{"model": "self-supervised audio encoder (BEST-RQ)", "train_examples": 39062, "input": "log_mel", "arch": "crnn", "hidden_act": "relu", "learning_rate": 0.0022, "beta1": 0.9, "decay_fraction": 0.4, "weight_decay": 0.0}
Rows from block 3 of a small self-supervised audio encoder (BEST-RQ), named by matrix and row number. Each number is 128 + 32 x the weight over its row's rms, rounded and kept within 0 to 255. All counts start at 0.
After each channel's rows are labels from the 100 clips, of 14976, where the channel reaches its highest value: "peak on" is the class under the peak. Only what is clearly more common there than usual is listed. The data: babble in 24 made-up languages, each with its own sounds, syllables and stress or tones, from a formant synthesiser. In brackets: how many of the 100, against the usual share in percent.
# conv: width-5 conv (model.blocks.3.conv.weight, 192x192x5, each kernel summed), inputs 0-95

conv.115 [152 123 105 101 139 161 136 135 123 191 141 104 140 104 124 177  98 133 149 127 148 190 171 144 153 133 123 151 137 146 118 158 196 157 124 156  95 117  96 116 175 183  69 135 112 212  89 159 137 116 134  91 207 101  79 133  47 121 168 154 145 194  84  78  94 125 149 153 129 151 150 228 162  84 170  46 115 120 137 118 154  92 139 114 126 144 105 109  77  89 122 105  98 112 179  97]
peak on: /s/ (28 vs 0.6); /tʃ/ (25 vs 2)

conv.102 [128 161 150 109 134 144 104 153  98  75 142  78  65 135 150 111 126 149 169 102 160 105 130 139  87 172 142 103 135 132 135 140 136 132 123 152 147 162 165 178  99 106 185 141 164 144 109 154 161 116 104 139 170 124  71 163 153 147 154  92  96 113 124  89 124 141 140 157  77 157 105 134 145 189 109 112 166  91 124 163 168  91 107 157 139 156 148  85 121 104 111 197 181  47 128 169]
peak on: /s/ (31 vs 0.6)

conv.3 [106 122 121 142 216 127 126  93 150 118 198 148 169 162 114 142 116 134 128 151 115 169 123 135 157 130  84 177 129 103 162 150  75 149 110  97 146 143  70 173 227  92  83 184 129 146 102  73  98 140 170 144 126 116 136 142 153 141 141  96 118 128 131 115 177  91 134 114 146 200 125 200 156  73 102 145 126 119 139  80  89  91 129 106 127 102 130 100 104 120 194 149 165  89 167 124]
peak on: /ts/ (38 vs 1.1)

conv.152 [ 92 109  99 146 102 145 155 238 162 119 110 143  69  75  77 126 164  88 167 137 129 135 112 155 147 154 117 145 116 121  86 133 139 181  89 134  98 165 177 119 112 146 172 137 125 144 146 147 208 149 163 105  65 156 134 140 166 182 155 109 122 124 136 100 169 111 160 132  76 126 115 172 110 120  96 106  72 111 144 105 139  65 131 111 127  93 191 129 117  78 125 117  78 123  87 172]
peak on: /tʃ/ (35 vs 2)

conv.159 [146 121 154 134 132  74  91 105 147  71 131 104 152  84 139 120 107 112 160  89  57 100 122 131 126 108  89 145 158 162 130  59 133  99 172  68 148 102 118 122 126 159 138 183 111  91 103 105 152 113 108  72 128 140 120 160 114 186 182 170 115 193  96 111 109 108  77 142 155 134 145 111 180 105 169 128  75  96  84 110 132 170 117 195 166 124 102  79 150 122 110  98 100 106 136 109]
peak on: /tʃ/ (30 vs 2)

conv.33 [103  38 105 151 168 117 154 108 168 115 113 159 152 154 103 115 128 126 125 130 140 102 193  80 157 107 163  85 139 104 106 103 130 153  96 107 154  98  96 159 119 130 152 159 148 152 208 142 158 126 145 118  91 144  89 127 125 133 142 130 160 107 120 132 114 103 134  53 127 121 101 161 157 152 153 190  79 103 155 119  96 133 157 126  97 137 112 100 107 106 108  90 149 102 106 207]
peak on: /p/ (28 vs 1.3)

conv.121 [122 168 131 121 182 120 107  84 137 131 125 176 127 138 158 135  87 107 193 113  98  39 115 121 159 127 147  71 167 135  62 124 137  82 119 115 140 103  95 121  64 131 137 106  92 154  78 140 156 138 119 141  79  80 102 143 124  83 156 118 169 147 113 121 108 138 146 131  78 100 124 103 111  72  60 145 164  70  94 161  97 118 118 147 116 142  92 153 131 116 158  98 133 177 187 164]
peak on: /ʃ/ (40 vs 0.6)

conv.150 [133 125 138 188 218 128 131 115 114 124 154 116 150 192 136  75 195  99 191 146 113 120 136  73 131  65 134 123 120 154 115 154 188 112 108 203 180 127 155 155 148 124 139 124 136 154 116 109 134 131 140  97 158  75 146 110 135 139 133 142 132 181 148 154  81  90 121 168  81 143 143  39 149 124  95 134 118 119  86  72 158 135 139 159 121 152 123 194 113  76 123 125 107 143 137  66]
peak on: /s/ (33 vs 0.6)

conv.66 [150 102 127 125  44 126 114 147  80 128  80 139 154 109  85 203 114 126 132 108  88 112 118 146 165 113 202 148 154 185 155 167  90 146 141 122 120 127 113  64 190 118 129 149 110 192  52 134 120 104 103  80  90 127 134 117 110 134 148 178 129 175 125 114 139 131 131 132 105 159 150 173 167  89 200 108 141 130 156 110 142 143 141 150 157 147 119 172 126 134 185 142  97 100 154 159]
peak on: /s/ (31 vs 0.6)

conv.22 [ 68 118 158 113 172 185 189 145  97 112 105 101 154 173 117 120  64 105 109 103 132 139  96 125 180 149 173 123 131 142 128 185 173 158 168  46 113 155 101 185 115 214 131 156 114  90 100 103 128 124 145 147 130 139 148 132 146 120  95 124 139 178 142  96 169 138 161 214  92 103 188  87 175 100  94  97 175 156  93 108  75 113 106 135 128 124 151 169 122 114 115 132 163 112 115  85]
peak on: /ɝ/ (35 vs 0.4)

conv.92 [129 148 138 140 129 115  99 143 145 104 102 140 132 188 139 128 156 106  94 114  94 122 139 121 128 116 139 158 135 131 173 139 113 168 107 145 135 128 209  57 118 129 104 127 107 157 101 175 144 137  73 120 124 193  78 123 135 146 135 167 168 113 126 154 183 153 137 151 155 152 127 182 169 145  67 164 147 139  93 123  94  89  96 146 113 148 112 124 118 115  76 110 133  79  59 127]
peak on: /z/ (28 vs 0.7)

conv.49 [125  94 132 108  79 132  96 157 168 107 169 110 111 121 155 126 145 119 123 159 213 255  94 133 125 161 112 126 154 126 162 159 142 153 129 191 140 147 141  83  95 144 126 160 158 151 130 108 140  92 159 152 117 126 217 147  81 129 122  91  96 123 136 110  96 112  88  67 140 132  93  76  80 133 137 112 160 102 183  83 169 177 121 143 162 125 155 158 184 130  75 131 124 100 132 109]
peak on: /tʃ/ (41 vs 2)

conv.105 [109 103 130 149  97 155 169 102 123 130 108 127 161 138  84 160 171  99 193  98 140 156 165 152 141  83 150 128  95 114  89  74 141 137 118  65 113  91 124  94 119 121  91 122  94 232 171 166 212 132 193 134 103 112 105  76 161 137  95 168 100 217 101 156 122  77 132 139 126 137 175 134 127 128 106 149 112 171 115 133 177 131 176 109 100 142 105 129 109 108 130 109 138  48 125  98]
peak on: /ts/ (38 vs 1.1); /s/ (27 vs 0.6)

conv.44 [ 86  92 112 125 131 100 135 169  98 122 150 118 113 173  99 116 154 103 114 107 100 123  86  96  99 111 152 178 137 142  91 137 140 143   0  73 160 164 130 104  97 123 138 135 225  93 119 149 147 151 113 137 119 137 129 145 112 144 101 115 192  85 108  98 126 126 106 110 109 134 140 184 144 138 149 134  87 109 169 102 130 148 105 147 101 101 158 104 132  98 132 159 121 128 130 132]
peak on: silence (98 vs 41.9)

conv.30 [139  83 131  83  85  91 144 114  64 118 105  95 165  91 137  92 103 127  69 127 155 106 127 104 109 128 150 142 100 174 104 106 136 142 139 111 149 158 171 133 122  74 117  89 101 123 100 122 148 113 100 130 116 156 115 163  91 132  90 176 138 182 134 136 200  99 133 125 140 120 156  92  96 143 107 106 172 156 129 114  87 163 101 160 104 149  87 123 163 157 167 117 111 110  99  97]
peak on: /x/ (48 vs 0.9)

conv.113 [128 144 107  88 107 160 111 149 143 128 114 118 118  81 134 116  94 107 162  86 131 132 128 129 136  53 191 121  98 137 142 117  99 124 114  79 136  95 119 111 147 153 100 153 128 152 100 114 139 145 145 119  97 226 141 140  97 132 133 142 124 162 167 102 181 118 119 128 181 187  70 133 140 197 129 100 151  98 108 135 131  99 105 153 109 179 152 131  92 154  79 120 203 149 119 127]
peak on: /ts/ (29 vs 1.1)

conv.25 [ 93 157 122 100 233  82 176  93  89 127 148 134 145 105 151  93  93 131 152 130 139 176 136 139 165 165 125 127 194 148 143 108 115 116 166  86 134 177  80 169 134 153 188 162 135  91 124  82 113 106 125 161 102 125 161 158  69 130 112 132 101  96 102 112 125 125 168 135 118 128 124 110 121 117 157 129 182 134 127 179 159 119 123 109 125  75 119 202  90 131 130 124 147  67 128 172]
peak on: /s/ (29 vs 0.6)

conv.191 [ 94 214 128 154 137 124 149 158 138  91 170 151 124 187 115  71 119 183  93 153 108 138  81 130 171 107 107 133 130  98 100 177 127 113 157 117 123 142 111 116 148 177  94 206  39 129 126 108 102 127 141 149  97  93 170 142 115 145 139 165 100 151 153 200  92 175 136 149 207 146 173 117 212 121  90 149 162 142 157 120 111  95  96 171 173  94 125  98 153 117  86  93 132 119 127 135]
peak on: /k˭/ (25 vs 0.7)

conv.37 [128  83  98 123 184 154 133  83 126 148 120  90  75  95 120 123 160 149 120 157  86  82 156 133 128 137 100  96 133 143 124 108 122 126 147 143  93 114 106 116 143 129 135  61 118 111 128  85 136 101 214 111 131 138 156 103 128 145 169  76 165 134 204 150  76  94 132 127 104 170  95  80 154 142 137 172 132 169 146  81 134 139 104 110 126 102  97 132  71 110 121  89 182  86 144 142]
peak on: /z/ (40 vs 0.7)

conv.188 [168 137 155  96 146 140 111  70 147 118  90 113 120 119 128 109 140 134 125 100 140  87 156 172 108 104 136 101 180  87 132 119 137 201 130  99 161 129 175  73 117 101 100 144  90 147 122 174 115 110 115 141 135 102 140 133  98 167 168 146 120 100 104  49 100 111 133 146  94 101 153  91 168 118 104 127  91 161 110  72  98 100 151 131  85 191 182 163 167 127 184 133 113  84 202 101]
peak on: /g/ (28 vs 0.5)

conv.61 [ 85 160 185 128 171 141 111 121 140 169 116 105 125 163 125 108  84 107 128 150 138 157 115 135 179 109 173 105 184 138 123  97 138 129  69 138 182 151 120 129 142 123 126  67 146 134 145 137 146 144 173 172 129 160 140 170 165  97  76 115 147 121 146 111  84  97 131 148 133 103 137 215 140 129  73 148 163  92  79 118 164 125 122 117 154  43 100 127 118 126 128 159 152 142 167 133]
peak on: silence (71 vs 41.9)

conv.53 [109 132 139 107 115 129 152 125  87 126  81 154  99 139 120 158 155 162  96  69 163  61 183  98 148 129 114 141 118 135 183  48  61 153 124  97 134 144 133 129 107 169 161 166 136 128 120  64 181 174 117 162  94 145 121  90 120 116 193 122 105 112 120 127 104 100  73 109 109 152 174 122 174 135 146 173 101 125 139 111 140 119 181 151 135 125 170  91 117 119 123 134 156 152 108 151]
peak on: /tʃ/ (38 vs 2)

conv.167 [135 147 125 139 113 122 161 111 109 127 120 135 127 104 123 133  96 190 146  99 133 129 116 157 123 121  87 156 128 124 147  95  88 172 146 147 130  67 189 137 146 176 134 198  94 124 133  88 147 135 116 124 115 152 152 157 147  41 194 148 142 120  77 101 133 163 146 178 115 153  93 138 121 108 149  87 124 172 152 166 199 147 146  84 113 104 103 175 111 168 118 177 139 117  64 145]
peak on: /x/ (53 vs 0.9)

conv.83 [ 88 134 100  74 171 120 127  82 107  86  92 119 132 162 192  82 114 188 118 148 113  98 135  78 125 103  87 119 109  63 131  78 117 179 137 122 155 105 173 125 177 174 123 141 157 105 170  55 192 112 127 140  91 129 103 100  94 152 139 114 132 178 154 176 183  98  38 150 107 155 180 135 123 109  81 188 108 125 142  84 152 190 135 153  74 106 146 117 146 136  64  96 123 105 164  90]
peak on: /z/ (34 vs 0.7)

conv.95 [119 129 127 132 109  52 136 125 165 107 170 140 128 122 148 123 158 160 156 121 183 131 144 120 147 127 128 158 152 111 101 167 156 115 156 208 146 168 169 177 200 117 118 152 134  83 144 146 135 104  87 121 143  95 183 111 131 122 185 126  98 116  81 140 137 184 149 185 188  97 149 109 107  94 180 140 115  79 151  86 103 156  96 120  71 182  84 155 138 123 103 176 109 143 116 104]
peak on: /tʃ/ (69 vs 2)

conv.130 [ 62 131 112  92  63 139 147 118  85 161  74 122 105  86 134 114 102 120 150 100 193 110 131 130 125 131 136  82 177 207 147 145 146 159 129 110 187 107  88 120  88 143 168 160 133 162 198 138  88  88 117 115 167 140 141 145 125 111 135 174 142 190  99 209 145  87 121 115 111  96 168  92 151 174 113 135 158 157 108 130 140 107  90 139 106  51 143 149 141 109 136  77 110 105 107 121]
peak on: /x/ (28 vs 0.9); /tʃ/ (27 vs 2)

conv.51 [136  80 147 111 130 160 110  91  91 116 159  96  85 125 185 120 128 161 175  73 114 122  97 135 107 152 115 169 118 185 158 150 109 112 198 168 107 144  55 158  96  97 101 140 125 164 152  61 131 175 126 174 165 139  91 163 128 129 103  96 141 129  98 126 189  91 109 138 154 135 113  72 127 115  94  77 159 126 160 109 141 148 188 159 143 108  80 142 116  52 116 159 158 129 104 136]
peak on: /s/ (26 vs 0.6)

conv.75 [ 91 119  79 141 167 137 138 102 194 145 125 103  90 104 145 145 133  92 143 146  74 117 109 143 138 100 147 166  96 189 142 163 110 143 171  87  72 169 117 122 118 123 124 127 161 179 128  91 137 168 159 178 175  91 108 167 110 118 150 130 155 155 158 105 177 129  69  80 143 199 113 142 141 114 108 108  77  78 162 139 111 109 145 172 114 168 137 164  83 118 119 115 109 170 134 176]
peak on: /ts/ (44 vs 1.1)

conv.104 [ 93 124 132 140 101 114  81 152  94 148 110 197 149 142 130 127 217 168  94 164 131 127 153 115 116 156 123 112 160 154 158 151 162  94 142 171 122 159  94 124 163  90  96 134 146 125 202 124 103 125 117 101 125 189 104  81 159  78 120 175 196 156 114 139  95 136 119 170  99 113  76 107 133 162 154 141 111 135 143  82 112 162  92 123 124 145  99 159 127 153 156 124 121 211 118 118]
peak on: /tʃ/ (25 vs 2)

conv.89 [ 77 164 199 147 161 110 104 140 145  65  79 143 146 117 164 144 130 104 150 141 100  87 177 116 191 129 117  96  91 153 130 117 143 138 138 175 131 162 166 105 113 125 100 136 133 128 153 100 121 118 119  76  95 115 117  86 116 145 133 142  90 124 120 172 125  82  94 169  98 136  96 119 135 174 123 218 156 167 118  66 171 115  85 116 102  95 131 111 110 102  97 144 105 102 185 110]
peak on: /t˭/ (26 vs 0.9)